A small encoder-decoder audio transcriber, trained from scratch: batches of 96.
Rows from block 3 of the audio encoder of a small encoder-decoder audio transcriber, named by matrix and row number. Rows with one number belong to one channel. Each number is 128 + 24 x the weight over its row's rms, rounded and kept within 0 to 255. All counts start at 0. Numbers have three digits each.
After each channel's rows are labels from the 100 clips, of 14976, where the channel reaches its highest value: "responds to" is what is common among them. Only what is clearly more common there than usual is listed. The data: short made-up English sentences, spoken by a formant synthesiser in many voices.
# convs1: first pointwise conv (encoder.blocks.3.convs.1.weight, 112x112x1), inputs 0-55
# convs3: second pointwise conv (encoder.blocks.3.convs.3.weight, 112x112x1, transposed), outputs 0-55

convs1.45:148072121068173157084112172128137118139180106086142137111130112121131104117089155109138120106160127135139106116157138194121114120158112141147109121101126113143123115064
convs3.45:134138100140110095060126188142132138137092095158126127147168113113155127096184118110087119167143131100152121150135160101117126178140145118110137136085113121173125136149
responds to: /aɪ/; /m/; /aʊ/; "my"

convs1.47:162134129130102190138126102115143153137156178138136100143132144126166150113146133129143146119131172104116122119073126150117111092129168137125176110142120096130163146138
convs3.47:114133126106139175116144092104160114166156118176112113126123141134074148118125104120134111155094126136124176137141128159159112118124125122137110131119127114151105122084
responds to: /d/; /k/; /ɝ/; /ɑ/

convs1.8:101145116093126056107090133116174085142114129132089122151112147121155118131118131140126116152119144091133160137135151130141135092144118169122147127101154131137134088133
convs3.8:143119148103128149134181089112136126173127166116141111107136162122140150118124117136160143129125122121145140113116142107114124140157142150135100136111113137157160084131
responds to: voice: child-like voice

convs1.21:157096145128096151128132165136103124107133142138101186130128091121122117097129138075154154102186166141147100072144153111161095127110112131158130114162116147119154153136
convs3.21:159132133161115127161110101108129147121091091123166098148117127069137103125117124093110091110132134078119112104136146105133111153174137109125148129112118154173104191148
responds to: /ŋ/; "sang"

convs1.1:150134135118100105137132133145139145085108155144088105124109107110114087119131153145149154084142125102110137118141134064141143104105131113165086109088126126114160144150
convs3.1:166140118102132128160134116147153135130141148163084082162161104130146076159128112182137105107118141138096114120170110124142116143146178107123134110117116144150136136193
responds to: "she"; /ʃ/; /i/; sentence kind: statement

convs1.66:112137130101077123119118114171084135117110172142147154105115130136120112117141175124176132095143117089104074141089123105106144180131112159127142134091098137133130126128
convs3.66:147140102106106161131114090148120166115139120110094078150119164161070157129150128106134061141162147128111126097088148135140146155130117119146179121172119113168126099135
responds to: /ɛ/; /v/; "every"; "our"

convs1.38:165138137126189161137127128151118113091125136100141116142145124129143120122168152149142140112146133122091117109083141114137102088137105120132130130146110124143161091141
convs3.38:058153164174125135143110113137129122126170121070122165155141119116133132140126133133121113164121146129132119138182138154161121144117104120132113120135120130113155135095
responds to: /d/; /ɝ/; /aɪ/; "our"

convs1.62:118101161136137164157114130124130159137095108150128100140140150143120174165127116127095116145138153126168115135115122129120110144094175138132101135150132122144135110149
convs3.62:154114155157132120110111103133081119117147132110082140086137142081095135115079110147114141073154155115142132166135104135151169123145150124111164117155137111117128134169
responds to: /ɝ/; /k/

convs1.24:167117123143115135116115087154136152094138113103124120127082164127103113167161139163158134108117125113142133128083076154118088145139124127136118130140140131148124119119
convs3.24:102154183117098134126107141130128112154124143171154136108075124100098151145110100141125117130050109111098103138175115136149137134108112125126167116128133153139184130128
responds to: /w/; /aɪ/; "white"; "waits"

convs1.0:063102131121057157134129125142124141106162179115146104170096112117136134110152137128118172126132113111124143105112131072094144141141120111141108146131120157167162108088
convs3.0:188143158116140125127145131115120126138111131131126080108134099156099096120128151159111091097108134145110126124109124103123116138139116157092105136116134177121148177148
responds to: /ɑ/

convs1.59:151101124175142145148141099172110168126129128179110120116164112146115112137132146149134132105111145126158126182138148123120122165152136155137105136118112100137144057148
convs3.59:103122145139167092178128161151131137124117144133135072133110085111128137114126107135092128090140135130148122082134102131139110132146146101120130126123124128142120143126
responds to: /v/; /ɛ/; /i/; /ɹ/

convs1.26:106118094141114133153095108118125135131117121149118127117134154113094114117173111180148115137115133158130059147185124151173140130126104145121145126122116154142127112111
convs3.26:130110093150141157142115149190137153100128097109167114115130145139127121181153092132156133166120089103152096134108132160142124158148125169184130123153121165111103160124
responds to: /k/

convs1.75:108127100120146131163119099115141162146120153140160138116153144091114142157112122116121124148101120171109156127138145131120108169150100134118123132129118156157158080140
convs3.75:130156083144120121129102131120113105145105130156126108179119129149155122121167109165139097157106115135089173140089122153137117093105120144103144131144127119143124124132
responds to: /m/; /aɪ/; "my"

convs1.10:126106147122154104119111126104111126126146138148116177137130149129139099123132156144141108136135123139119042135149115137131106164126134123136147122147120154120165133108
convs3.10:148141119134128135131143135158134129121104168132116093129112132139104134137128093121108171127140112165117043139125139163091125185130121101118120128111140104117142123164
responds to: thin (high-pass)

convs1.77:062112109118130155117137140150119114108121131113119160127116149169133142182141129144157126134108165156183115121136118177146148144141159151126163130126163151122181131139
convs3.77:115114097153121130146130110154138140110148122151106112177156124092171112121125121151150135121117139125171156138125117102149114126135080161133130157159117140089161133115
responds to: /f/; /ʃ/; "friend"

convs1.101:091132086122116142096128117129131149159138120094159158109077125103176134100092110090139117113160158098130137153141116093118155171137130143116101138166156131158153144146
convs3.101:114138129176092127146149099079139119148162147167118114155138122090125128080132140115110152148156127159108127113145119101173137099129103153068177122156087104111153165153
responds to: "every"

convs1.90:169087118124111119159127096144147140154117132165147076178113138066129136167132087122097128153121156119098124108114178124136133116155141136119152152137154142139178108145
convs3.90:106124104143130101137106158152131132143136133119093120148137145092150128115132108116145160136129119158100146116111128114127116181159109082148136140072137145100163112148
responds to: /i/; /ɛ/; /v/; "every"

convs1.110:114138150096127146124147164135111122116094165090118094127140133113125135098085150088098151124122133076124136109156128166169096144099120103102119112084148122165171149146
convs3.110:122170142150125131144108111168126117129116132152118130148162127181167114101125144106126176115135107078153136124153121142143140139141152131134114150101144148143146126145
responds to: "my"

convs1.79:115133128150127116151103159138118132136113124153152092157160131121125161117093172141097042131126150127128113118083150139137113103081132142176116122145155129144127148131
convs3.79:140110081132156173139086119106150122129116115134136173105100107102126143114105120114123208124104116133156136114143109123143113119102112098133099134086138155115126148068
responds to: /aɪ/; /dʒ/

convs1.43:157159130099097135122122117130104139119124141106136101129134183132084110095144107149131133099085147131069126142135127145130109149148196099099112105134135115163152126115
convs3.43:124140150094139119149127131120136106078120182071158112121114136133127150119109154139125160140106100168167126129091121104155104117131157115134171132097134113127171096073
responds to: /ɑ/

convs1.86:119150160140139197152163194121150158165148124124148106097083148138123117092158174096097136117114138093135148130126111132135109119116124161125140103144136112119122142141
convs3.86:122134100116143132141113152154120113132163123143132098126137174078078159109124129132093139157077116140120104143157133168141134160141111099137127145115113127135108120134
responds to: /g/; "green"; /ʊ/

convs1.46:123116071131098107121139141146184117125153097113161090177113170162122134122167071146130128134098153127163104126095148173155136044116103141125118132150109145153112137117
convs3.46:139115126116118161154145090127089128084134119099110099087166166109141119119136145130111144122134096136145091153107130176121134174104120124138149107185144135140124119139
responds to: "every"

convs1.102:127139125130141102120147137084171074097124194072116097126132138110093111122116110098123123118108171140157118121119140131152147094095115097152118156141116119147081135109
convs3.102:145084162137138145157136070118099136107101114135103124157131140114120097111115081126089088125120126119174108135128147138150138127134172139116127133119085151135133112171
responds to: "was"

convs1.61:107102103122103107144123142161153154110093151110097129107121148164130124098114128138136100099136111112140165133145150107127125156132157131132157129146093144148152181116
convs3.61:126106120163134093120148097109072131098132130126133167146105149123125110143121143145094103111125178125138133116125122095158113133147137144154111128165121162107113144122
responds to: /ɛ/; /v/; "every"

convs1.17:098148104127153163112096120148116124134159119155132139072112122152134160117122160135153134098131175138144118152159105125115123205084130117099109131129100122141105152117
convs3.17:159147121156126122104142107099136125135146128150141080169112152139154098173122173102108100130137110128147099099070126116101117146148110102118148124183135116193104132123
responds to: /aɪ/; /s/; /l/; /k/

convs1.88:153136135130175192116144161164135145130118131150138167152140133121155133070159115112110096100126130154146156096106126172116166144130156121105119128147132085129104157193
convs3.88:159102179152167121104162120169125137133106165123161118084139105128120128128113134129110155089187147115114107141121147083120131121105147104128120145114125143161099131108
responds to: /s/

convs1.32:136158154089126113163120110129121143150107107138145134151130081133144113129161093121093084109144112130153143125159135119119120130153093101134108122092148166079132138129
convs3.32:093123122166123144113098112106108135148147123129153141203156088123084121181116133132134111119121166119152131186149126176141139147125103151104111105137140097115112130130
responds to: /ɝ/; voice: child-like voice; "our"

convs1.53:156133115093106115146140129104112133127122124127142096205193113147134107141104136184178117112133130200130147139111139126119122118099137138129124114106135110138089136104
convs3.53:080145122101121138141133124125164124130178124137123138119138146123051140173113119099174080152162133101096131129140121145157155099114175105129159121121118108115086133109
responds to: /ʊ/; "robot"; "good"

convs1.44:138122143067094121125118102072151120098097119116055111163104132147115113109143161139073136119131127134068118140094164079167112128160124137129136152109100131175147101142
convs3.44:083141139122118148128144142102110131090141159138156119131138087134107119160118097161196117133118112152163150123152108120156122135137136115129166135119157104147153108139
responds to: /oʊ/; /ð/; "holds"

convs1.9:115150086105127130154145122133154124129102118112139153105153148129116117123171107090139124160099113168143145066177173141118161122111126137114119114170143116162143118130
convs3.9:186144152162097117111125127099129098117106147133108146101121077086122131089101152128140151121132140128095114123105133109107147134151129149134092106101120103167099130155
responds to: "his"

convs1.57:140123186133153141164105117138122066167147144115123143103180143115164116137163123164118130170065104135110141145123133145170098147136114149163151102137105121087145136114
convs3.57:138140128131112113109159145090154126101122092130090106086118136163166101118145158164113109144105124123106130163131136147138128118093123149130102125148121190168128147117
responds to: /i/; /ɛ/; /v/; "every"

convs1.36:092133108103091110090121106132105148141115130202148120116136113123051112121106100114137125069146110129126129114114132107121142149161104148101142109117114139176139149126
convs3.36:145142172133116126135153142130108124131102157215069104123131169140111129135166114111146146119106163170083129121150133136148116130142101143117129139160125115123129172098
responds to: sentence kind: statement; /v/; /æ/; "every"

convs1.51:117110138132124142151141165157130141143160150150127117149124121098111135107148059118134153079119096116131110115144108049152132135150125165085127098155158147148147102131
convs3.51:152099130137147112152178112075107125062121115110145141148111115178139122123172084151136145124126112137076108125132108177124161144102153139135108148109118106135152136150
responds to: /aɪ/; "my"; "his"

convs1.50:097141110090122112179097123159117121138099167115108127062126091149128125136116106091137114128091094132149157149165117133112144048128111145136155123156118120130116161119
convs3.50:139111097131143160159139094114105133076201125123133105115094159106122138120105161141149110131118088162096119100114134159137123129090121133152128152114153136161135116141
responds to: /ð/; "the"; "this"

convs1.72:131137156138146160149167134164141107109109104096093124106131094108139119161143143176164090116096173147108070166144098090134167122084143117163105127130134164149146121120
convs3.72:111111106153100084101131137111121139144163146125147091147112110110137116111133105114096138143126096106104114126152130155122155097156158125123161132122113114100135117148
responds to: /z/; "his"

convs1.18:170153140079155111161148111137151129140130133131140122167097114108143118139089150129139111141140122142092147107098097121124119151150131171192158123145076096092093113113
convs3.18:131121126128123144081161125160131123098074114153112117127140093146143119164123143140130108123157099106123126095061139087104137141137126149123134116127121163194127115108
responds to: /aɪ/; "white"

convs1.111:127128170117117091119131152101126101134156135158104092111121099082117133124119062141155128109101144122108106127122156114130080161122090135137165098107110157150139116157
convs3.111:090115171138114166111141144120117119161120115098106109148122105117130129144126134129127129106122127131106149159150155073149125097108156085126113122089130140087150099140
responds to: sentence kind: request; /p/; "please"; "take"

convs1.84:132146146135132100103132112175135150124142154135125137094150109125112110133164106117131147132132170121150118158149130129127122132132123106099121112157101116101122140099
convs3.84:143159114097154125157178137109106139145123136091141180088075133131140145095092111103128106078143112154127060133113145126106108104121122114140080132165118123097133192115
responds to: "a"

convs1.58:176126094163114113159107112135116139134068094146130135141131117118140116126106145146118134133137142115088134143127112093158130145147129125132154137092172121144129091161
convs3.58:100118134122161103151143098144135110103114118148102142125135139120080098135123137147136174129145138115097126147130109079108132119152139138113142142180139120160161174142
responds to: /æ/; /θ/; "path"

convs1.65:145117109137117136092138134075085108176120081143139158152164118134155107121153145128077142133148143121112132140135125104111171153130128152090108151136145142112132129195
convs3.65:168135127142137119146126092133102100137147128123117142128142096121111120109181139147105133138142141112076104091111133167130136123072141124166190119132121096140070124087
responds to: "a"; /ʊ/

convs1.70:125159130120099173120163128118078138132129147108085115129147140112095130130134129143126125127112133119105148097071096137152140092132121145152152158163098173122126095100
convs3.70:110132144163129135149126108130142114114127175149127154111133117106131179139143115123182171171156129116146127108113121137142132134149150110122123142099139106151199182102
responds to: /oʊ/

convs1.40:119119126175117115130131099134126119134104139144130086151097109124129117100053158122140121141108137138122102132136128096155142157123168117098124153158117119133178121128
convs3.40:169104129147104133150135110098128115115089137136135174108094103164153123093133143135122140141125113121142151137101126133155148138096121121149153110111133119085109158121
responds to: "every"

convs1.31:115155128136125147125093126136122139145148132105131171103140140117125125098145074109160113124128146095168147122129143104075095104107121145147170129112093139153131123133
convs3.31:173077138087097084152134166133104139132143128145138110099095187145132100129115127107151146104099134137141119140178117125163116127116144127134161115090125062156100125131
responds to: /s/; "this"

convs1.42:135140125105134153129097127145123114143145139026161127132134150163157139138135125141144131143150132116150119122126122117103108128123181132150132122120153127117090152149
convs3.42:136128098140108161142097131177162122132135158237169126145168128145109177110112106119142119126143144087134135113117122127151114143136102158102140129118118162113152134134
responds to: /g/

convs1.67:078120114126114194158141121144108114164135106099160105163086156089061133144133110127125161130154123164129117148125086139112099123120144127135144132077107159089151106197
convs3.67:127106124145123148155142138158162124136154102134156105124127151128125110111128097110122057177092155141153138146073136122130139137130128106136122155107114097163084116114
responds to: /p/; sentence kind: request; "please"; "lamp"

convs1.20:131132149162133163123124098115149140149099152110103126111126116123109098122155125101118164119141128156168144104108117097140119058137119124143119141161148160127156146126
convs3.20:117108113153090159147133089158090126162134110147096145088160121134145167138140137196105138121099133122108117116138136119137132088129100114106146137107123075150117155196
responds to: /ʌ/; "likes"

convs1.93:152131110135129074128095071133122149145167121167148135150153142130153085081157138094130128081116124101139118112111128153161078154148129131085115122134133164134056138117
convs3.93:115097110187154108137085118116160131136095143143183135122162146155140139112132156132101161132125139139084115118117142131159125111096122133159086121132152129113128143093
responds to: /ə/; /ð/; "the"

convs1.34:144134089145108106191118130147136136135089111134142122128132140146110114110130097143145131095128118108109136140152127136116135146162163147125108146124152117126174164125
convs3.34:080153120135115185144194114127165124103152128123125092117148133160128130124121129121115094149104121099114123149070137132135111139126085128129100121127096129087133136112
responds to: /aʊ/; "our"

convs1.37:105144116088088129139136116138137101133090138164113108138109103147128148158088090170106157146112130132174139137149090144139163070132136126129149113102171141128097128134
convs3.37:114133142135168110145125092132119125138141122130116175178111150108120115132126112128100097162149153115165108115112112138153128108126126153125064135101129142092143121139
responds to: /aʊ/; "our"

convs1.60:121138155125073125146118125132161089128134135190101101128134098152109097108132110137122131101138112125142082141140129039153111124127084118131126119134120137147103122130
convs3.60:146177128100097137140115098110166134166147125199117081150149164140178136114118121125129132139143189117128130125119125122140123126128065128115114139095109156142110177107
responds to: /m/; /aɪ/; "my"; clipping

convs1.41:125123095155144077114117142126107076124153120130124154117173149142118153142145125132053130109141146112105104158107137173105111130100098127138135128122120147128125156086
convs3.41:123159121143148136121118115131153128171133150162155154124121134179132090097108151193101100138134119123124134117085121101125121193115084131135120140123108125149166104175
responds to: "my"